From a checkpoint of a small image captioner: encoder depths [5, 5, 5].
Rows from block 3 of the image encoder of a small image captioner, named by matrix and row number. Rows with one number belong to one neuron. Each number is 50 + 10 x the weight over its row's rms, rounded and kept within 0 to 99. All counts start at 0.
After each neuron's rows are labels from the 100 images, of 14976, where the neuron reaches its highest value: "strongest on" is what is common among them. Only what is clearly more common there than usual is listed. The data: drawn branching plants.
# fc1: MLP up (encoder.blocks.3.mlp.fc1.weight, 320x80), inputs 0-79
# fc2: MLP down (encoder.blocks.3.mlp.fc2.weight, 80x320, transposed), outputs 0-79

fc1.90:40 38 68 52 50 54 56 56 51 54 48 46 75 36 39 47 56 54 65 67 50 47 50 53 48 71 45 44 45 68 31 51 53 62 63 52 37 48 56 42 31 62 65 45 54 45 33 49 47 39 38 48 59 52 54 47 68 50 42 54 44 48 38 46 44 31 40 63 26 56 49 43 47 56 54 39 62 63 49 54
fc2.90:71 53 49 50 42 51 44 54 61 39 48 52 35 61 49 61 37 35 45 28 65 52 50 41 59 34 48 57 56 38 64 42 47 33 38 34 57 60 37 62 54 57 47 57 57 54 59 51 44 60 50 54 25 51 51 70 40 46 49 49 48 60 48 50 47 66 49 37 68 52 54 63 52 49 64 58 37 30 53 46
strongest on: white flowers

fc1.100:40 54 51 56 59 51 50 42 69 57 54 37 45 64 47 55 40 38 54 31 51 61 47 45 47 57 53 50 36 53 40 28 64 52 52 46 63 56 70 50 59 56 51 51 43 45 49 61 26 50 54 57 43 59 64 30 43 39 36 50 51 46 44 51 57 68 61 38 51 43 48 72 41 34 73 51 45 52 64 42
fc2.100:61 47 63 42 33 51 48 55 40 60 49 59 37 35 43 59 51 48 47 61 50 40 49 44 48 54 64 45 70 55 60 77 43 57 43 51 34 41 31 47 50 61 45 45 45 41 56 46 56 44 51 44 51 48 47 72 58 63 48 43 50 54 50 32 41 26 58 70 50 48 59 36 41 67 37 56 57 45 61 58
strongest on: white flowers

fc1.135:71 29 52 55 60 34 53 51 49 46 59 50 39 59 39 44 55 38 46 63 51 47 62 31 60 69 50 49 60 51 53 61 63 58 55 46 44 46 48 58 23 67 52 60 44 58 42 59 67 45 56 62 51 47 47 51 53 51 51 51 36 47 41 40 48 37 47 53 44 44 49 18 41 56 60 33 42 51 60 58
fc2.135:45 58 39 49 57 52 58 63 35 58 63 51 49 32 50 70 31 66 44 45 46 57 55 59 44 40 53 64 40 39 58 32 53 55 69 42 36 52 46 45 68 60 51 46 76 55 48 42 50 49 62 33 37 45 61 56 45 45 46 49 61 56 40 45 63 51 46 58 51 53 51 64 54 41 53 40 54 30 35 34
strongest on: bare

fc1.37:40 52 50 65 52 54 49 58 59 64 46 54 64 60 43 48 49 56 45 47 55 76 41 49 39 45 61 35 32 52 53 63 50 66 67 42 40 41 44 34 42 53 61 54 51 42 32 30 38 33 56 54 60 63 52 44 38 45 64 50 34 60 46 37 39 58 52 60 51 62 46 45 44 54 58 42 59 51 68 36
fc2.37:78 38 55 47 63 34 44 53 51 40 68 52 41 44 36 45 67 50 69 57 48 37 50 66 71 47 50 42 60 46 47 41 68 38 35 58 52 53 57 46 56 52 49 50 56 34 53 58 59 72 38 55 42 42 43 49 44 42 42 42 67 44 57 54 66 34 47 47 56 53 45 48 40 51 53 54 57 31 50 47
strongest on: autumn leaves; night

fc1.265:35 56 55 34 68 46 41 40 47 36 51 55 45 64 49 53 61 29 39 42 41 55 47 56 41 62 39 62 48 46 40 35 58 34 49 31 46 52 43 60 56 50 50 38 38 53 45 54 66 48 50 46 65 51 41 44 54 51 52 61 57 54 62 69 68 60 57 41 29 40 56 40 66 50 61 45 58 60 69 47
fc2.265:76 50 48 56 51 52 46 49 50 65 53 58 59 51 58 52 38 65 57 73 55 31 44 45 64 32 74 29 51 48 62 54 50 58 62 57 46 50 52 54 25 58 50 62 57 55 66 54 34 45 40 52 44 48 67 57 44 42 44 45 44 52 52 44 42 42 53 47 57 54 35 57 39 45 31 44 44 38 48 64
strongest on: pink blossoms

fc1.308:55 60 60 54 62 42 50 55 55 36 57 80 69 47 42 59 60 50 44 53 44 54 40 55 45 43 39 49 42 43 62 44 51 46 52 28 31 53 57 56 63 49 49 53 47 34 48 60 50 71 59 39 55 47 35 32 45 37 52 48 51 50 55 66 38 53 54 61 39 33 37 47 46 57 61 31 58 48 67 54
fc2.308:59 44 38 60 25 61 72 47 44 44 58 36 52 51 55 58 40 49 54 44 64 57 53 58 40 47 51 54 48 38 36 57 70 53 45 61 68 43 37 44 48 44 53 54 54 44 62 43 60 33 37 49 37 42 46 44 65 37 60 55 55 57 46 48 64 41 42 43 58 64 36 32 43 45 51 73 57 62 51 40
strongest on: green leaves; two-way forks

fc1.126:47 61 43 76 50 57 49 51 58 58 39 36 47 74 76 58 53 56 49 43 25 49 47 46 58 44 56 42 46 38 59 79 49 60 44 61 43 42 59 46 60 38 57 37 53 54 35 54 41 44 50 55 47 50 57 55 38 54 61 52 48 57 58 45 41 38 46 41 47 49 37 38 62 32 41 44 52 37 48 58
fc2.126:28 45 57 53 39 32 46 56 33 52 67 44 60 37 39 60 47 32 45 54 55 43 57 42 58 68 30 59 40 64 52 51 71 59 45 41 47 66 47 43 45 44 50 59 42 42 68 59 54 48 44 51 46 55 58 47 42 46 27 43 54 50 60 52 37 52 55 55 53 44 52 49 65 45 61 72 62 57 62 44
strongest on: two-way forks; bare

fc1.39:45 38 40 62 51 49 71 56 65 64 68 43 48 65 48 37 56 25 67 47 43 50 49 44 66 59 45 50 47 42 27 51 38 53 45 66 53 48 59 65 51 46 58 49 58 60 50 46 43 66 50 44 28 52 65 52 36 32 45 54 52 56 52 38 44 41 53 36 40 58 43 50 60 45 55 65 44 46 37 51
fc2.39:36 54 55 46 34 45 41 62 46 54 59 35 56 59 68 46 57 62 56 47 40 54 58 61 62 59 44 62 63 61 39 56 54 32 48 54 54 47 50 61 30 50 39 37 63 57 59 45 55 53 42 46 56 29 42 49 58 36 49 34 45 63 43 51 33 35 52 41 36 53 33 60 60 71 63 52 54 64 50 58
strongest on: bare

fc1.252:66 47 54 47 49 44 53 59 62 57 45 61 51 61 52 51 39 56 53 49 45 42 37 46 58 69 63 60 35 57 37 41 41 55 54 46 44 24 61 45 47 46 32 69 52 55 53 45 41 43 54 59 45 23 51 57 62 72 48 44 43 51 41 58 43 44 53 26 53 52 38 51 37 51 75 48 60 39 52 45
fc2.252:58 33 59 45 51 64 51 46 35 54 59 51 42 46 37 37 51 57 37 43 58 63 35 52 42 44 59 60 55 43 48 58 59 53 45 63 60 61 42 56 42 44 43 30 52 56 59 53 62 55 81 48 45 57 45 53 52 32 61 37 54 40 63 44 52 71 44 70 33 45 55 43 62 37 54 46 46 45 38 64
strongest on: wide

fc1.215:47 50 51 56 57 46 45 44 63 40 59 39 39 55 47 61 54 63 73 46 42 54 45 50 45 55 62 55 37 48 63 57 55 37 62 52 30 39 60 48 72 32 58 58 45 49 45 55 34 53 51 45 64 36 35 31 61 55 53 35 48 46 40 41 61 52 51 38 53 54 46 41 35 65 64 70 52 35 43 55
fc2.215:42 56 74 33 54 38 26 50 43 49 51 55 56 43 56 61 52 49 64 51 35 53 35 51 49 59 33 33 40 43 59 49 50 60 52 39 65 58 50 44 35 54 63 29 56 48 42 67 54 31 67 43 48 58 53 65 47 52 46 56 46 56 46 61 44 45 44 60 48 46 60 57 42 57 42 43 33 62 52 68
strongest on: autumn leaves; wide

fc1.289:53 39 57 57 46 50 45 29 53 43 51 44 57 50 43 70 33 35 54 32 27 47 48 60 41 31 45 48 51 52 64 56 63 65 49 45 51 41 46 38 52 61 56 50 46 56 44 73 57 65 48 46 50 67 42 44 41 60 34 47 32 50 58 55 52 70 44 45 56 52 52 58 59 38 66 60 51 45 60 63
fc2.289:51 55 67 46 58 43 69 36 54 39 66 54 53 57 49 39 53 52 44 12 48 63 50 31 48 54 59 60 55 33 59 40 54 51 52 57 45 54 53 50 44 47 47 72 52 49 45 46 35 46 51 70 53 34 50 39 50 75 48 56 53 37 58 64 44 51 55 52 37 41 41 40 42 50 51 60 52 46 52 36
strongest on: red berries

fc1.268:58 43 57 50 51 51 45 49 52 52 48 52 56 75 59 52 32 62 64 54 63 37 59 39 53 50 52 49 48 45 39 50 68 51 61 43 42 54 46 55 46 58 61 49 45 62 63 42 28 46 50 44 55 65 33 53 34 45 46 57 48 40 38 54 54 82 61 39 54 29 43 45 60 34 48 36 62 40 57 46
fc2.268:55 53 47 45 33 40 66 61 49 41 44 43 50 30 40 40 60 37 45 43 39 55 36 56 47 51 57 53 52 52 59 42 51 50 29 61 61 48 59 37 63 55 24 44 43 47 53 57 66 55 55 48 38 29 56 45 75 63 49 54 54 57 62 38 53 32 56 60 46 57 57 58 52 61 65 67 51 48 45 45
strongest on: red berries

fc1.0:56 56 40 53 52 48 38 50 52 60 54 58 71 49 66 54 44 45 41 44 58 55 41 39 61 54 72 45 48 61 39 55 59 64 63 40 48 51 48 61 35 71 42 52 43 36 41 55 43 34 29 52 54 43 43 45 38 61 28 59 64 50 42 48 42 66 50 46 60 57 48 55 60 39 48 60 54 34 32 34
fc2.0:47 62 58 36 30 47 73 63 58 52 50 41 44 51 52 48 36 60 53 43 46 39 43 47 42 59 29 58 59 53 61 45 70 49 42 55 47 57 56 37 45 47 50 35 52 42 46 51 43 60 67 65 51 57 38 54 62 50 64 13 33 53 48 45 50 46 64 60 53 46 60 59 47 55 59 43 50 61 48 41
strongest on: wide

fc1.85:84 73 44 52 49 45 56 47 56 40 58 37 69 39 59 51 59 55 58 37 44 50 42 62 57 52 56 51 47 33 41 61 53 82 38 38 48 35 47 65 41 39 38 54 54 56 37 50 41 49 54 47 51 53 48 60 33 52 47 52 48 39 46 44 48 50 53 55 52 44 30 51 44 50 51 63 55 58 32 47
fc2.85:32 54 69 48 35 47 38 51 57 47 45 60 50 58 47 38 62 37 45 48 54 48 74 48 55 44 51 51 62 54 48 25 47 26 49 52 54 46 44 44 65 44 72 47 69 41 52 47 49 65 46 38 43 46 55 37 57 35 44 65 56 43 60 36 52 52 58 53 61 59 51 34 63 44 47 48 56 57 71 51
strongest on: red berries

fc1.106:48 44 58 60 56 48 51 37 43 51 54 64 53 57 39 52 40 50 41 55 52 55 48 50 58 61 69 35 50 47 45 53 37 59 58 53 49 44 51 39 59 58 51 46 54 58 43 51 56 55 60 44 68 52 36 39 24 37 60 61 25 71 56 44 34 68 41 68 59 39 50 51 46 32 46 67 65 35 54 46
fc2.106:53 35 53 42 53 34 62 68 53 62 45 54 48 50 45 47 50 49 57 46 39 45 51 63 52 43 42 54 49 54 47 42 62 56 51 42 46 46 61 41 47 44 38 57 42 38 51 58 45 39 44 58 47 46 72 52 61 58 60 39 64 23 72 51 55 42 65 25 26 67 44 52 47 72 52 51 64 44 53 50
strongest on: autumn leaves; red berries

fc1.23:55 44 64 61 31 50 49 57 68 52 50 57 53 60 69 58 55 57 62 40 53 41 37 47 44 55 54 48 40 62 68 40 57 66 48 60 47 41 66 42 43 43 46 70 48 48 50 58 49 33 58 45 35 36 49 49 41 66 31 56 41 40 44 40 52 27 44 54 59 56 36 46 38 43 63 64 48 40 46 45
fc2.23:31 68 54 30 62 59 45 40 34 55 51 49 43 35 38 43 45 62 43 38 45 49 60 61 41 50 53 40 70 39 36 63 52 38 67 44 46 57 42 61 51 48 44 29 50 50 45 44 46 62 55 46 44 62 42 57 59 51 71 43 52 44 48 43 48 69 54 60 31 57 66 53 52 57 38 29 47 47 51 49
strongest on: red berries; wide

fc1.104:63 46 65 54 66 59 48 38 63 50 40 41 52 46 54 57 62 24 46 48 24 63 66 49 57 44 38 53 52 49 63 42 56 40 51 53 41 54 51 49 54 47 46 54 53 38 51 50 48 68 53 63 50 42 49 57 40 45 18 31 54 62 59 45 63 53 47 49 46 45 51 28 52 51 60 65 63 39 47 45
fc2.104:48 72 45 46 59 50 60 55 53 59 35 52 49 64 56 41 46 50 33 59 50 57 53 34 58 58 56 61 60 45 51 72 46 58 49 40 39 47 42 57 59 66 33 44 52 53 45 34 39 51 50 59 44 63 54 55 45 65 51 60 42 45 48 22 41 30 57 36 71 45 39 44 53 42 33 47 50 36 44 53
strongest on: wide

fc1.300:44 41 55 48 72 64 58 47 45 55 63 54 69 56 49 54 52 42 53 58 43 50 48 49 56 59 43 51 52 75 41 29 58 66 60 45 50 36 36 43 44 65 49 39 51 47 26 66 54 44 33 38 45 36 39 41 58 43 39 48 41 46 52 49 45 59 59 56 37 41 57 63 60 37 59 66 55 40 40 54
fc2.300:54 71 71 39 45 40 43 61 57 52 40 62 21 48 41 64 42 36 41 43 62 37 45 46 42 37 50 40 55 47 41 49 63 35 44 41 39 70 62 59 49 45 55 53 58 56 62 51 47 55 61 35 47 58 49 70 46 66 38 46 46 58 34 55 46 50 35 49 45 49 54 62 37 53 50 55 52 49 62 56
strongest on: autumn leaves; wide

fc1.3:52 73 52 40 67 55 46 65 26 49 52 54 58 62 38 39 60 52 45 54 47 37 38 50 52 47 39 67 47 38 42 42 48 46 39 61 45 38 65 41 45 69 55 60 48 29 61 64 62 50 52 75 41 50 58 54 36 48 41 53 59 54 52 46 67 53 44 36 50 49 45 35 65 47 45 52 42 55 54 42
fc2.3:41 44 54 58 57 22 51 44 52 52 26 44 63 41 50 51 36 58 65 59 53 51 54 63 44 57 58 39 40 41 54 63 42 56 53 59 60 52 50 57 43 41 31 61 42 42 45 41 51 43 45 35 55 54 50 62 48 46 56 55 20 62 67 58 43 57 40 66 53 43 54 48 61 38 51 42 70 48 60 61
strongest on: white flowers

fc1.27:54 38 36 60 55 53 64 52 47 46 53 47 63 38 57 52 38 57 57 44 50 50 40 58 35 65 64 53 33 56 44 56 48 58 51 57 41 32 53 50 50 42 55 56 64 64 36 44 47 39 46 47 49 48 57 54 46 61 71 57 16 51 64 43 40 63 49 48 56 66 29 55 47 28 59 60 50 42 46 62
fc2.27:58 39 70 37 56 55 55 48 62 58 61 54 51 46 37 47 71 35 45 44 42 41 57 64 59 41 48 50 65 63 43 53 34 49 52 40 52 44 39 42 53 58 58 41 57 50 41 50 38 51 47 57 40 37 44 46 56 45 50 34 80 51 66 37 75 49 52 51 58 43 65 41 59 56 42 30 49 38 48 55
strongest on: autumn leaves; wide

fc1.278:54 40 67 62 47 39 51 60 50 71 71 43 63 62 50 48 42 50 44 56 58 45 50 61 44 64 48 53 48 48 54 59 41 57 41 60 42 51 47 51 61 40 51 48 69 41 50 35 62 53 44 45 60 35 45 50 42 42 48 50 32 50 39 19 51 34 68 35 42 42 42 59 61 50 39 63 64 62 50 41
fc2.278:46 43 56 52 46 61 65 41 57 50 64 36 57 47 70 41 50 36 42 61 52 56 42 54 42 55 23 36 41 49 57 68 42 58 65 54 66 49 36 60 54 62 64 49 46 40 53 43 69 41 31 45 29 51 49 48 45 67 53 62 60 54 44 57 51 32 59 47 45 43 45 49 55 48 62 55 51 39 36 44
strongest on: two-way forks; bare

fc1.235:60 49 63 59 55 56 57 57 41 39 38 53 56 55 54 42 38 58 43 45 49 57 59 62 30 59 50 75 56 52 43 52 60 50 40 53 48 50 52 30 50 62 51 39 32 45 54 55 47 80 60 59 57 62 59 48 51 38 51 48 57 43 67 50 27 59 41 40 34 45 32 36 52 52 55 57 46 56 33 53
fc2.235:55 42 66 65 53 45 45 59 64 58 53 48 47 42 43 54 58 44 44 61 33 74 42 38 57 47 34 48 50 56 67 51 61 52 53 44 38 41 57 50 55 49 65 43 32 46 63 51 65 36 74 52 52 55 61 60 54 64 40 47 48 52 48 37 41 49 41 61 45 34 52 58 52 39 51 51 61 61 27 30
strongest on: bare; wide

fc1.94:45 23 61 69 49 44 73 52 36 57 54 38 47 47 48 52 41 53 63 45 51 52 54 62 39 66 37 52 42 35 51 40 45 68 31 66 58 42 51 54 60 36 64 55 46 45 55 56 43 57 69 36 45 49 53 48 58 48 42 68 35 43 63 55 46 45 55 52 49 51 39 47 46 31 57 49 50 53 70 47
fc2.94:56 54 64 50 47 53 49 48 62 52 51 59 50 59 58 47 60 31 37 54 60 45 38 48 58 58 22 32 51 68 49 38 44 46 62 47 39 64 37 62 40 40 44 44 55 52 32 45 53 47 42 51 56 40 60 54 45 60 43 44 41 57 43 31 60 44 42 66 61 45 72 70 49 55 52 40 54 50 28 56
strongest on: bare

fc1.200:44 46 52 50 31 61 53 57 55 56 50 49 68 43 62 41 47 50 52 50 67 56 52 48 57 52 28 36 63 49 57 81 56 53 54 40 48 59 40 52 29 45 54 59 43 50 40 60 47 58 64 45 54 48 64 49 49 58 52 42 50 58 52 45 64 37 63 66 42 54 30 43 43 45 42 57 66 55 37 25
fc2.200:58 59 59 54 59 43 51 49 54 31 52 44 31 59 48 54 61 60 64 54 39 49 60 50 52 52 64 55 43 49 45 18 47 45 60 48 40 45 56 53 74 53 54 37 69 37 46 33 57 48 27 51 46 51 29 45 63 48 49 54 55 59 45 46 43 70 40 35 63 50 64 42 52 45 54 43 45 47 41 47
strongest on: wide; green leaves

fc1.92:38 36 63 56 54 51 41 42 44 55 48 44 61 58 52 59 52 50 48 54 53 60 44 41 51 41 47 26 62 38 53 48 53 67 66 48 57 51 58 48 45 45 61 39 39 42 46 54 44 57 61 54 43 65 48 59 21 37 48 37 51 56 41 51 39 65 49 62 27 49 66 34 38 47 69 65 61 57 66 52
fc2.92:51 56 44 53 51 60 65 65 52 35 59 41 46 50 40 48 46 48 55 41 42 43 56 42 51 55 64 49 49 56 28 48 70 52 27 56 66 36 57 45 38 47 45 52 38 63 54 48 63 49 60 48 36 46 59 51 83 53 52 37 64 43 58 48 67 45 49 43 41 57 46 63 57 46 40 44 68 32 46 58
strongest on: autumn leaves; narrow

fc1.296:65 58 64 66 67 41 51 33 67 59 54 63 70 64 49 57 47 32 56 53 34 57 52 52 68 32 47 26 51 43 41 36 43 45 43 63 43 52 49 59 51 44 36 48 51 52 68 70 45 47 45 48 49 48 41 57 44 50 65 52 58 49 45 33 42 50 65 43 41 42 52 45 44 55 51 63 45 52 54 39
fc2.296:36 38 53 38 32 59 57 67 39 59 50 53 57 65 47 36 44 64 30 62 48 64 67 35 50 53 33 48 39 57 46 46 64 58 49 42 49 50 34 54 52 54 61 68 40 57 51 56 62 62 42 40 34 81 46 45 56 60 35 61 43 46 47 60 59 45 55 47 46 51 49 45 52 42 60 54 44 38 47 58
strongest on: bare; leaning right

fc1.82:45 47 46 90 58 43 61 47 51 51 53 52 69 28 53 37 65 74 47 52 36 47 49 46 65 52 54 35 51 42 38 51 44 44 54 41 32 41 40 49 57 61 48 61 52 55 44 47 46 41 59 48 72 51 61 50 40 64 45 49 50 52 47 61 42 50 48 37 59 34 44 55 43 49 39 56 61 50 58 42
fc2.82:48 29 71 44 57 54 46 43 70 68 49 56 27 63 37 55 55 40 48 58 46 48 53 54 46 49 55 51 35 48 64 51 58 41 60 54 67 46 31 57 49 48 54 48 38 42 45 46 56 51 48 34 42 59 46 62 51 37 49 46 61 41 61 40 47 44 45 43 70 39 64 31 47 58 52 65 38 44 71 50
strongest on: wide

fc1.222:64 55 48 44 47 60 47 48 51 51 52 47 47 51 53 44 60 44 44 66 44 37 43 60 65 41 56 47 64 44 58 38 41 47 39 40 47 33 43 36 57 45 73 57 49 21 59 64 40 56 54 57 50 38 63 41 57 56 57 57 50 64 52 28 56 59 66 47 42 32 47 31 64 56 67 44 54 57 39 51
fc2.222:49 57 57 37 56 62 44 37 61 65 45 55 42 60 46 39 45 70 59 63 51 48 37 65 53 44 49 41 61 32 48 55 29 51 59 47 56 50 47 53 53 41 61 63 57 57 39 50 35 25 54 63 35 34 56 43 52 52 56 75 38 47 71 55 51 50 36 43 52 47 46 39 53 53 49 52 47 55 32 40
strongest on: white flowers; two-way forks

fc1.312:68 52 61 46 57 53 60 59 34 37 37 65 55 40 53 58 66 64 60 51 47 49 32 57 61 55 46 49 38 60 62 49 59 57 41 38 42 41 60 56 64 39 38 52 41 34 66 53 60 62 41 41 48 54 40 37 53 49 43 56 41 42 44 47 52 61 54 46 44 39 19 49 46 46 54 48 44 74 41 59
fc2.312:44 35 46 53 24 59 41 59 52 46 64 60 68 55 46 50 28 43 66 46 73 48 48 35 47 66 61 53 46 49 55 52 41 48 48 50 41 61 43 54 36 54 57 39 46 70 34 43 58 31 49 66 55 42 60 54 57 54 58 57 41 50 49 52 46 52 54 62 41 62 49 28 43 61 46 39 55 56 34 49
strongest on: pink blossoms

fc1.192:35 54 49 45 68 57 44 44 50 42 61 68 62 64 53 49 48 39 47 50 55 39 54 37 64 54 31 44 61 58 39 56 64 54 56 33 41 59 41 60 40 54 59 32 36 46 47 57 48 43 35 39 49 56 49 42 46 52 35 53 44 53 63 63 60 71 76 45 40 32 57 43 64 41 46 52 61 51 40 48
fc2.192:48 47 57 46 33 38 46 56 62 59 53 45 29 29 57 52 56 55 57 63 45 43 56 65 32 59 52 52 47 46 64 55 54 61 50 55 45 50 69 49 77 49 48 52 66 47 47 45 51 51 60 45 52 41 42 46 67 68 42 25 49 58 36 38 45 45 35 59 46 69 38 48 47 45 43 55 45 52 61 34
strongest on: pink blossoms

fc1.286:37 60 55 54 64 51 58 53 67 54 59 29 34 64 50 50 48 49 46 48 49 53 68 54 51 60 52 40 49 50 48 47 38 62 51 62 41 53 47 70 50 49 55 50 65 55 40 49 40 74 62 56 40 52 64 56 51 40 36 44 41 55 59 49 45 30 64 43 34 50 20 55 42 29 45 43 52 57 51 51
fc2.286:41 56 44 45 40 50 42 31 51 65 62 28 65 49 52 63 41 50 38 53 48 56 36 50 44 58 40 60 47 71 56 56 63 34 60 54 47 51 45 48 49 67 42 51 48 51 65 23 50 54 41 54 49 39 36 37 46 51 50 35 46 74 38 36 59 58 61 43 51 46 57 42 49 57 65 58 63 60 53 55
strongest on: bare; leaning right

fc1.272:53 51 59 51 53 35 54 49 58 67 64 32 52 43 47 55 55 32 27 53 55 43 46 53 53 43 43 65 53 47 45 56 41 51 45 65 43 54 61 39 51 59 36 46 45 56 49 59 59 46 36 47 65 53 59 42 54 72 46 48 55 64 35 64 36 45 45 55 35 58 40 43 28 47 64 63 41 71 40 64
fc2.272:37 36 41 47 53 62 32 64 49 44 46 60 44 41 40 48 48 48 50 40 45 61 52 34 55 43 59 46 45 58 69 40 44 47 46 49 37 46 36 38 35 53 53 53 44 70 63 51 56 46 64 63 45 22 63 64 66 52 64 53 37 33 44 46 58 49 57 47 52 46 60 52 64 48 70 37 45 52 52 65
strongest on: green leaves

fc1.58:70 57 71 52 49 24 47 52 64 54 60 48 42 52 48 33 40 51 63 53 60 45 57 56 61 45 49 43 50 60 56 52 35 64 53 52 48 45 56 60 45 55 48 52 58 52 50 62 26 22 55 81 51 57 53 42 39 44 54 43 49 48 39 38 45 42 63 39 54 50 38 60 39 59 51 44 44 50 40 56
fc2.58:36 31 45 51 52 61 51 55 40 48 42 47 43 49 43 59 74 50 42 36 44 66 50 36 28 65 45 61 54 56 51 59 65 56 48 45 55 46 45 32 50 45 44 48 42 35 50 53 59 78 50 21 49 57 30 57 48 59 65 48 55 56 54 53 48 50 42 62 59 53 57 40 60 50 50 45 65 64 54 49
strongest on: bare

fc1.98:51 59 51 45 63 44 58 37 34 39 67 43 56 51 61 44 53 54 41 33 63 56 56 57 36 51 65 47 56 48 55 53 43 55 40 50 44 60 53 63 47 45 43 45 53 36 54 60 39 41 55 68 43 39 44 43 57 49 41 57 72 56 66 32 36 41 53 51 45 30 52 59 48 76 48 68 47 43 30 52
fc2.98:33 71 54 51 45 39 43 47 66 45 32 41 54 49 37 49 54 68 56 48 53 49 54 41 68 60 39 57 50 55 58 42 39 51 38 58 56 54 42 52 60 54 43 44 37 46 41 39 42 62 57 40 57 51 58 39 30 39 68 54 46 42 44 71 48 51 55 61 65 58 42 43 48 31 41 37 63 72 50 42
strongest on: red berries

fc1.202:66 37 63 56 61 50 56 40 48 52 51 62 76 49 34 63 53 57 46 39 41 34 67 54 51 53 32 50 48 50 65 51 63 40 47 49 41 32 40 59 59 50 53 58 49 32 59 54 52 55 36 50 56 37 24 51 51 52 58 46 55 56 48 57 52 66 61 36 47 34 54 44 63 58 47 27 50 53 47 49
fc2.202:56 39 49 61 40 51 50 66 50 39 52 49 45 52 49 54 31 54 47 57 63 73 47 43 48 43 56 46 57 30 51 46 47 52 45 41 70 46 52 39 49 36 43 54 52 38 33 49 62 37 67 36 55 62 58 45 56 27 57 51 45 49 41 52 57 53 54 64 53 58 44 39 29 49 61 71 61 72 48 35
strongest on: pink blossoms

fc1.120:56 55 64 73 63 48 67 63 45 34 54 36 42 47 54 41 52 52 54 28 42 58 63 53 48 56 32 58 51 55 45 61 42 49 48 55 44 45 40 48 61 66 53 62 33 47 42 62 50 52 50 55 57 58 48 46 52 32 44 67 54 44 54 33 44 59 26 37 34 46 45 34 68 47 38 51 57 49 57 54
fc2.120:62 61 55 56 65 50 52 49 56 65 48 55 58 49 56 42 48 65 42 39 44 58 36 42 54 58 37 64 32 38 53 50 61 40 47 53 33 57 47 37 34 44 48 44 41 48 57 31 52 40 46 46 53 45 56 63 26 57 46 53 47 36 71 52 58 45 45 68 53 60 42 61 67 48 41 37 58 69 48 66
strongest on: two-way forks; bare

fc1.30:78 50 48 41 64 50 52 44 49 46 51 56 40 49 64 47 45 64 51 50 63 40 28 60 44 36 67 33 58 46 51 53 48 46 29 50 51 37 52 37 44 35 51 63 57 49 58 81 41 56 57 55 48 55 61 54 58 51 48 53 38 53 45 52 40 40 69 36 41 48 36 49 51 59 56 68 43 51 48 41
fc2.30:42 65 57 47 56 54 79 40 48 70 33 40 44 44 49 44 70 46 64 49 43 48 40 50 37 45 39 50 54 36 47 40 48 58 53 52 42 48 40 44 66 46 58 57 45 34 52 52 57 38 53 68 39 49 59 58 62 51 54 57 50 46 58 56 55 48 36 50 35 31 70 35 39 48 52 35 59 49 46 71
strongest on: night; green leaves; white flowers

fc1.224:67 48 33 44 58 58 49 59 59 37 42 51 46 63 38 71 53 48 60 33 51 43 59 56 48 42 44 41 34 37 66 48 70 42 47 51 48 48 80 46 49 29 56 52 45 44 52 65 56 64 59 33 48 37 61 56 34 72 42 51 49 49 46 51 54 41 46 43 49 46 43 42 60 46 50 55 44 63 46 56
fc2.224:31 53 54 40 54 29 49 34 30 45 60 58 40 40 69 46 67 61 57 76 49 41 49 66 47 64 44 50 56 41 28 42 53 40 51 56 51 51 42 47 35 56 41 45 51 46 45 47 40 40 42 44 57 61 47 59 56 40 55 46 66 55 56 52 44 53 62 46 54 47 67 51 45 61 45 52 59 62 74 55
strongest on: red berries